config = dict(
    crop_scale_min=0.8,
    bottleneck='kl',
    encoder_activation='relu6',
    decoder_norm='batchnorm',
    epochs=41.0,
    lr_schedule='cosine',
)
Rows from block 7 of the encoder of a small image VAE, named by matrix and row number. Rows with one number belong to one channel. Each number is 128 + 32 x the weight over its row's rms, rounded and kept within 0 to 255. All counts start at 0. Numbers have three digits each.
Before each channel's rows are labels from the 100 images, of 14976, where the channel reaches its highest value: "colour at peak" is the nearest of a few named colours to the mean colour under the peak. Only what is clearly more common there than usual is listed. The data: rosettes with rotational symmetry. In brackets: how many of the 100, against the usual share in percent.
# convs0: expand pointwise conv (encoder.blocks.7.convs.0.weight, 384x64x1x1), inputs 0-63
# convs1: depthwise 5x5 conv (encoder.blocks.7.convs.1.weight, 384x1x5x5, trained with AdamW), a 5x5 kernel
# convs2: project pointwise conv (encoder.blocks.7.convs.2.weight, 64x384x1x1, transposed), outputs 0-63

colour at peak: white (28 vs 0.5); pink (27 vs 3.4)
convs0.293:118175128119155125130128149112165122121112129128132128153129049061150113114105101125137123115038175118127173108115112162128097114103149155148131059147157120125115135129101193045132111123153225
convs1.293:119164177155132178146113166147174152195178117165145089111096148109114156108
convs2.293:113169162107103079168110140134080138056079106106077177029124137103128156133104191127166141109092142088121124116113100095105105119149077163160155127139124183108121092112179118105117113098133098

colour at peak: grey (52 vs 25.8)
convs0.310:097101120151135155154158134117123119145200147157152053131168117157144092102142135119097074189179122075084140137127164120104112103100107081122130131139122126127192120113230184166118115137127168
convs1.310:138156167164117117168191063156129135073119148077096089140148089113117128134
convs2.310:120149146124130133122132156097113120136084204100157119129148117078121168138120122109141128067093092107145162150147118168198131158135140173187183099101086138118217159092184192114109116123160124

colour at peak: red (39 vs 0.8)
convs0.298:129134113117129070143156200131127160160137082085150138120146110092132125108128129097076156098135118165143082150199116158065097178124130179115132087114041140130150121159116103121078141112081189
convs1.298:109091100098090113093146126066078182200128086148121158125106108111114133125
convs2.298:081120186125126123139167127135117110140117166175033119120162089167170119177105114083143116149081109129130122161113129085090142119114130111126141165127164163116094097077164106112170127128233102

colour at peak: black (38 vs 18)
convs0.17:126201154100059133122121110155127107094131134143169122130118076073135188130089101132116075158160133104134105141149128154120108078095129153179058172132133111120110159146169079120096179162184082
convs1.17:157151132143170144142156118078076117079153129141101066100162116152083092170
convs2.17:162083184147137108124085051100148128124216096127158162119107131064135116145131127144129129120084089090124141150151085091135090134124105140142159126141080095133131136065154093118159181134209107

colour at peak: blue (48 vs 3.1)
convs0.33:126172152149117138067101123111167074083126109136140170150138159068084093172162050146124100130133127189085091147140136138122094133122049156102122129138159120129180085155094121099157133126060123
convs1.33:152111143136088119156172156083121133145108075131143055084114112100072106092
convs2.33:155072086138121128103122098153120153125142115184123143119125129145123136128112112136195106116141155138175185154020103074080074069142098072133141151122177136152111150144070160128119081115130143

colour at peak: pink (31 vs 3.4)
convs0.10:105146085157189159140143149105104160081098123117102174101112118155147122124142142104141087173101153189157118129092135089149113192084132113113067104147134053139080111131139170123111123032157126
convs1.10:117097146101123122086092117061106136196137092123087075161103116121085096123
convs2.10:096064111132142139114160165129118118104137176129164089150082139170103134098112089198133136140077085142160183150130134133143184128131084129115140114130179088063194119177110089167158078136133157

colour at peak: white (62 vs 0.5); pink (33 vs 3.4)
convs0.146:104114103133173144170086171138090153131114109162140202102129180142114158132132096133094109156088148102122160130111127144129128112158141125099130144124089119055100138094130180096141151000094128
convs1.146:112121170119110145191184145156113194174177123156106127150139148178150112117
convs2.146:091114162073124093071145070115129141134164149133135047141124176109205069134135099103114183129104106061140159090121130110115101118125091131128118135162157131136168092150094119065151146177126102

colour at peak: blue (26 vs 3.1)
convs0.145:141131151128156124150189120148189167132125166099138133087081171095156131068119084159146124114109169111143104114124073122120085103150107206150128059154144126127123196117112117189145078129173095
convs1.145:139121098109138131069118183089170091185162138077134114160092098098108100125
convs2.145:109105173113150038058106116165095171126153115114156085195121134100062106096189118151150071148188125121112114142092141124049098093126130143158114145127154135121116110127128125142073128144122119

colour at peak: blue (28 vs 3.1)
convs0.267:142122138153154115132166100159145144126127114115122074126099138026138083139124140104091155172098152152139144099210129128117094074107174102187121125121163096087145121119124078103091192102127066
convs1.267:157141156140112155172082087087102173196112098111087142100109129129159087097
convs2.267:089095183094113156121126122114127047157059151099169124115183143159221136152116128114148143194137051115096128159100140116139124162141123155171140148193101130124109117143126107095145126123087132

colour at peak: white (48 vs 0.5); pink (38 vs 3.4)
convs0.97:119131133113137212144145117128160087133108130160112112151155142083145156128167049115088166117124124179144147081124136171190202150112123099159087114127115159138158140118142149190121146038146114
convs1.97:143138100149119117144121128127106136191130096120163250165136128127141116117
convs2.97:106108172128051121129098093110121154111198109122163105132129153163140171169156172155080206169107144091148123148118131102189107127202136099144085192137126162117104114125110111121116149136071116

colour at peak: pink (30 vs 3.4)
convs0.304:097137088149088158145097122128112180131105120119111215134135186137179087139130079133160103150141155136120094122134118134139118135097163130203140064191087069132090091155151159117070147126168106
convs1.304:136132132114126125120155106116121103249098124141134045120125130139111138137
convs2.304:189078064108138092118144118112135149129118119178163091122128133170127140090168143173128187071121127124151122120133159163116164142125061193109079154081119124148150131149071093081114147087098179

colour at peak: purple (38 vs 1.9)
convs0.127:122126129093129043112125125117139125141143145163131122133154131161062113156097138120062174061199107113161170050185119162188108114086101118097123139161166079140147149144141132126101155133143135
convs1.127:076117079097115115188127095088112170165089153109113113114145079100156147088
convs2.127:115047164140164178166130160153114095171158130133124106170089071113141133081154130135189088136055117116079088150097126124124145149169113138134129109088115211126151103169144110132134161147077112

colour at peak: green (30 vs 5.4)
convs0.378:113078163136177164086068126102116100158097139068115076119139079135112148142136138055055159092162141149081171138165169168107108135119140097161118074116111093142145148187143152103147152143144137
convs1.378:122148192146100107138134063113086116098100199096099108151174113113116116152
convs2.378:153123162112134143109124137131107130137111189097128123096108056075110157181107125121152123083081120123143069126131099116196108174064128128156156092118114135136191100105175124070117212125145102

colour at peak: grey (59 vs 25.8)
convs0.220:115161140151122161101143092139133144144140137146118126136156159068098137135106086104141133132139153099072139103104128127135101117126139178067140179106114165158077172087125131092076123000149168
convs1.220:118155106156127172107094087109106118059032139116123112082134109123122130113
convs2.220:090129095054178070146135104117109155122079103124092097129170114082205171165159143107152145129139158109127154067109132155168124080119107116091101203108122130130155080107135122125122166083101159

colour at peak: green (25 vs 5.4)
convs0.297:154144148169089132145159126194130150114144154119078138084100124106093133086168155145130125135123152113158139174050175129107128052142081127141096119118175109116111201128157122132137119215092088
convs1.297:136146182140152149085124161148160090090079145171104069072158112120154147132
convs2.297:128103148117083103131132113092134109113110093149080128143115118152152123129100131162102096149084104097160201109072128117090183080140132094108127187086170142165088079129112117181151161138059054

colour at peak: black (70 vs 18)
convs0.70:171145164112088118117172150105146125184082159130079129137141166127172122125138160126137139071097154095107118116119103128173121217212116162108106151193171139149151136168099160126180155169131130
convs1.70:123105151111136141163099121129139241130098132173144069165120108134113127136
convs2.70:129167052162117171057179172152138130128120093137176121138165149167138134136148140104165092139130127144158129188197125162117122119100087166116115065128135149117113182158086190100075135116112124

colour at peak: green (25 vs 5.4)
convs0.219:116093111142127108126090108082143179116123091166077115120150088088157078148153113170156157099157042148149063077138137103116103077121146084088161089142149134091107145088071120109121125122086165
convs1.219:110165123122121163065196168133114215098119152138131174133141134135137146118
convs2.219:093167072119133076147093108101124160125132082127142111173136144160130174097195109124111093130094156151160123131159143142147125145120133177186147078102035059129160099106093112160102126121189118

colour at peak: brown (91 vs 39.4)
convs0.265:123137161124059162114170134117159107048141134065124116180103154073152123175145201094126160146094131156102136126126124093127158062107139092142128099141107134229140142141113129141119118140165102
convs1.265:101117109140128123087130085085143178202139171162132167191140138104109152112
convs2.265:103117126150211143142125134175146115153139117173141085131114125128103158128115097135085095128118123118132099138150144160123131136147128137128103139157168142010127134145119142128137143255098126

colour at peak: blue (34 vs 3.1)
convs0.203:098129086172130113117103120131110101131150121124164144132122194138165147085124079136170132120160189108179172098157033155115096083139152167116103104132091124127151159162056106064098139119094128
convs1.203:124117184157125179196087115163154133173173133096086169140118117154151125145
convs2.203:187156167135121131155136118185129069165091106131106092158159144160175110217131136148111110123126123101073127143141153105064174143098168139110139131144200170147086158172156118111167140125174146

colour at peak: grey (69 vs 25.8)
convs0.228:116133106120194149137134142131157094125135180138161147146104127101147130136107158137108084114152104199146143087112150169144092071155162202147168128127075192163127078103159134065080107151182138
convs1.228:120130172172151113086158089158122091069136154099100100163142165097185124153
convs2.228:193170159146206163168143131122141114120089088153152129099090143148123161125179143129098114152114087154128206155129082112120156165150109131184169155123096132220127127134086123109122109149158081

colour at peak: blue (33 vs 3.1)
convs0.212:101112119189122135113152138100114155092149157098140127150117126173110058126113068100191135173118165132203081105116130132127151135201170109139112079178128139128108151191142129056128127144128085
convs1.212:096102107104124133144084124123084100135101130108169240108111123143107119159
convs2.212:115137115123074095083063152132107133181133088124124172168145159107134102104144123035129095167134156096224160062100100131126126109120122138133165128080105078106098122131146136178124149143154115

colour at peak: green (42 vs 5.4)
convs0.169:107166151085167115163129148125126142169180128130202123049105144178128143167127110132118151150127107148175074128161129154154095125057115138141079113199118093168127176155156157136114123192147129
convs1.169:137069094080106162155089154133084102176094149087102162095136127150159115093
convs2.169:114131150099126073097085136139143101113163151130080131199121098132091140117211099129175096134096143095140134128054140135113144110172141182160184114064149168129165163176151122165098121133127083

colour at peak: brown (71 vs 39.4)
convs0.295:165118139102136077107156116096134104131164151083127135139166123154135138176220087097189129187131126189084162090144119146126116084135153112167072130153094122193142127065149106151162143102130136
convs1.295:149111096151129097157148125115153188212187164113122131139081147135120089144
convs2.295:129123093130216151151157141108106102116104087169150119106125092124045104123090157145137050084156141136103106136146131125119086147122094145129177136099146154113126186138118102156084112029129144

colour at peak: purple (25 vs 1.9)
convs0.5:128152178148104105093079104148152122113093101099114188086111131177168167130134109135147148122147124079172094074168072096131074154140158094112123157113191180172100170117090163104094102125162099
convs1.5:089140107187166154107094154204116109106155116160109065113109153135158114111
convs2.5:130149100137127170174147173113105168106111100100080084151153129099112120098098138085150104180092164146051140205148101134123182151132101099092138154137107084130115055137154161107164175123108086

colour at peak: cyan (33 vs 1); blue (27 vs 3.1)
convs0.238:142134102186105134123117125069115133161086106107145147122105104045151178137169157123106098106117180163116077180197091044176127128144114110111118127195121098146157151145144112088155125131128106
convs1.238:147123125128134108159136133116195179056061136125112088087144134101172114116
convs2.238:116120127132123096104115098090099192129138122061195128155132137098111184111130161090140143170213150094112194133098076128134153141172101088118060164124132167135078156138108149141167129128095144

colour at peak: blue (37 vs 3.1)
convs0.182:145098111186085112159109141131116096151122141131118080125038131094103171098140124100140141121081162144182213073064121095129143107111142139154122135140131111110155172106176152128086103094112064
convs1.182:112106089111138132109087068126105166061107116142114199187122132130142123096
convs2.182:122049153180145072159129128121063196125120095170137115146146133070087165131133107141148179147154135149119159153043148107095109116071115106144095165142171125117139190132123130111120096155096135

colour at peak: grey (61 vs 25.8)
convs0.30:111146117138175104118092126181094123133128087116083074119119165115164106104121117191128096188161142124134170113161139118125043128175133190119106169157129114090197106072098089113168156103147133
convs1.30:106098067111133109111083068098100089077077118144143101133129146117156180111
convs2.30:136142116093176119122077089193142126166160132123055081118118130123113131132131072137111113145053132128144138132124148112117125126162163157141098128145117135021090120130130087115165144228117113

colour at peak: pink (52 vs 3.4); white (44 vs 0.5)
convs0.226:143155113123134155131145136128198093103031219147129150128140080106148148130155164115126146168136118139114145078153095151128200124149181133129062126095152138092177128093134145135123156067125133
convs1.226:127132092135142113105182185126133171126203126135165177184110135135085119148
convs2.226:127130143074103107175068172190132146099085101104112085079170141153120128155150147097140111173125156115101083154127133135163108126122130149128077134161110149130127132092130128155117149000144109

colour at peak: grey (52 vs 25.8)
convs0.383:092187141118137140173116146085115194138138097075118119197125104123160131095200145114170113146150090137080126176134082158132105169105071158117093129117093197098165147152161120132134136117129071
convs1.383:103162185114095150201154067115174161104154153168116131134137146106127100148
convs2.383:106108097086129126100071097132175147101154057106095127182150139129142115137186128131088147127156151112103124136134197106122104115175124127085140185167174035142164086182110112174124117128120124

colour at peak: green (36 vs 5.4)
convs0.63:144109167109073174129148113086167146148200107123149118177187157186127150125126135097117137148168113131107114146160095120112132155188126143134104192138084062200140129156126085080144086165114132
convs1.63:128138169140174110088075096143147084107097130174095125168101126139178181157
convs2.63:147130092154124124141101168076160092087135084143084136179113125171159178105162134156097140162178140117121108080102146122123148131104219075085111175154094108126153191172129099149126124133097180

colour at peak: cyan (42 vs 1); green (37 vs 5.4)
convs0.379:156059139088181108118110136121119105159134125089130157107101174115136114114176109087109180064082157105119090115135161135120121139151126083109181090108158132062088121177158145111122206067138141
convs1.379:144184139144121111173237124152092148155131115167131122107111110135161126153
convs2.379:110217082125084132153151049119084132102128142134134119139118167127155135109139150103133145148110139081191137123128073088239181111117114103157156156114175154144146106127101101121117133145088111

colour at peak: red (34 vs 0.8)
convs0.72:143175117173076123133117172099103125160140116101135157151122091050103134176191156109131123116091164165123066179204098142173111188119111146078122165143123110130177144164135094134097131136111108
convs1.72:100107074097091096084155166124051132154145154118127173124115077135091121134
convs2.72:091130169139135088087119172150131168140092169143075132149142079160076132161052138071148180090134147103124135125127140132112094159103140124186117177115147135096122128081158177074142194150161152

colour at peak: green (25 vs 5.4)
convs0.190:123098149111160181165175139145110139097168134137150156126150177058170157144095099103201110191086174116138139119125072139169123127100121170163113178097121111084181132127133075161136142140151084
convs1.190:131116102097108130130172142172102217092117097133203101140099105131114134115
convs2.190:175057123097132173199168127119124169107114149112129107064154175093189128093086125159092152210102106169134149107118189092150172132139123124177142140133148142130120079111090112104133126135113107

colour at peak: purple (29 vs 1.9)
convs0.281:113158096097128143124153092112178101126117189168133107123101172113121127209095144102079116142134087080149103134085131158139150101131122109141182145188067158155130120173131152065098154087130193
convs1.281:110157116122123144142201157140173151160082166188151068093105125153127132120
convs2.281:166137118082106124143114138132095127180153124103151108170152153184183100096176131126196107156142106161123088216137118128169147130135096108192149138142198084120083168113120104098110132144123072

colour at peak: pink (25 vs 3.4)
convs0.94:100118070140131174174126174100100097087150134162212127105140069076170103090132102117156107166114127184154192121106159139161127120173114150153121123103104167148132137144115124096076123059101152
convs1.94:109095160123133102178208151102163171129128122171182156108128112098106166138
convs2.94:044113158130124098087121095151103136137122115155101169157163171135179138149161137068127146126105193082165088085099096106140087137134138123101111084188133166131146213126142102125082150141110162

colour at peak: brown (67 vs 39.4)
convs0.174:151112111158132104128150091154112136181149133119156147149124143127129131139111101113057145164144132088076091120159147131077090184059137163131148141108082145123177139080096184075116155111085219
convs1.174:149144160201134128133202171117112106086087145142087116098159143160150159119
convs2.174:183132079142118129160149094122137129117156153135150137150144148077060093107150145136104175153228120150054166148130153085132076102119169143110128157099126128134160123095101172140175091123067154

colour at peak: black (77 vs 18)
convs0.375:136111110158132098099127142153130114108151087126153127167150205116233120128097128138178102111142102090170172081120058125140140102156116122155140124183149149154138116099126138159109117223097160
convs1.375:152163147090170101094092108123105141189206148097076120129111157142121149114
convs2.375:101124124130138163072159152072123109112096216143107105145155119127127102139221144151161148110162116175057120194145166141092103132107117153092138097134120084172092121168129136121179130095121153

colour at peak: pink (48 vs 3.4)
convs0.227:125140168136181198134135159093176120174098147113128163126158116121094176129143058141108145103143121139106100090095128184175166123128189149124133093137147100180154127117126194089104146213148125
convs1.227:141106145124117121147145158106127192239157124129125186160124127133132104133
convs2.227:167126119153019146162136128128152134120094109089131082139138159122097071131126161148127106116097126153096078127154145102122157152134136137147094142149147139032102135096120116157109133017135107

colour at peak: grey (61 vs 25.8)
convs0.186:189105107096144128117161154106160124132150173124115097096104124132108073125082118176136141134134136176151146097147137165134096114059162228103130118085107132137179127096096126071065103068111120
convs1.186:092101112143089096125084143139118151119221135144093163142145161110071104149
convs2.186:133181144098135136149124144162116134127157130092177126083147137101117203104083092103074122105081186086181124115106158158123123156155158154100119095124113131043112168078127157186113151180132157

colour at peak: green (26 vs 5.4)
convs0.39:162168140153098140083160191158146070120074146115120074114074118135124086126131108118202129122157130121167078129167082088151127092167131156071111096167130154152174151144080156134154121112080098
convs1.39:119168070123170139068136155091151170092090192147165135151121137095115121137
convs2.39:096209128142120073132115173086185122102159125115128092105142124168112120103209108116164130151157120131140112120099126126154137114123123132094133215127135088093174121043107171136175108148133178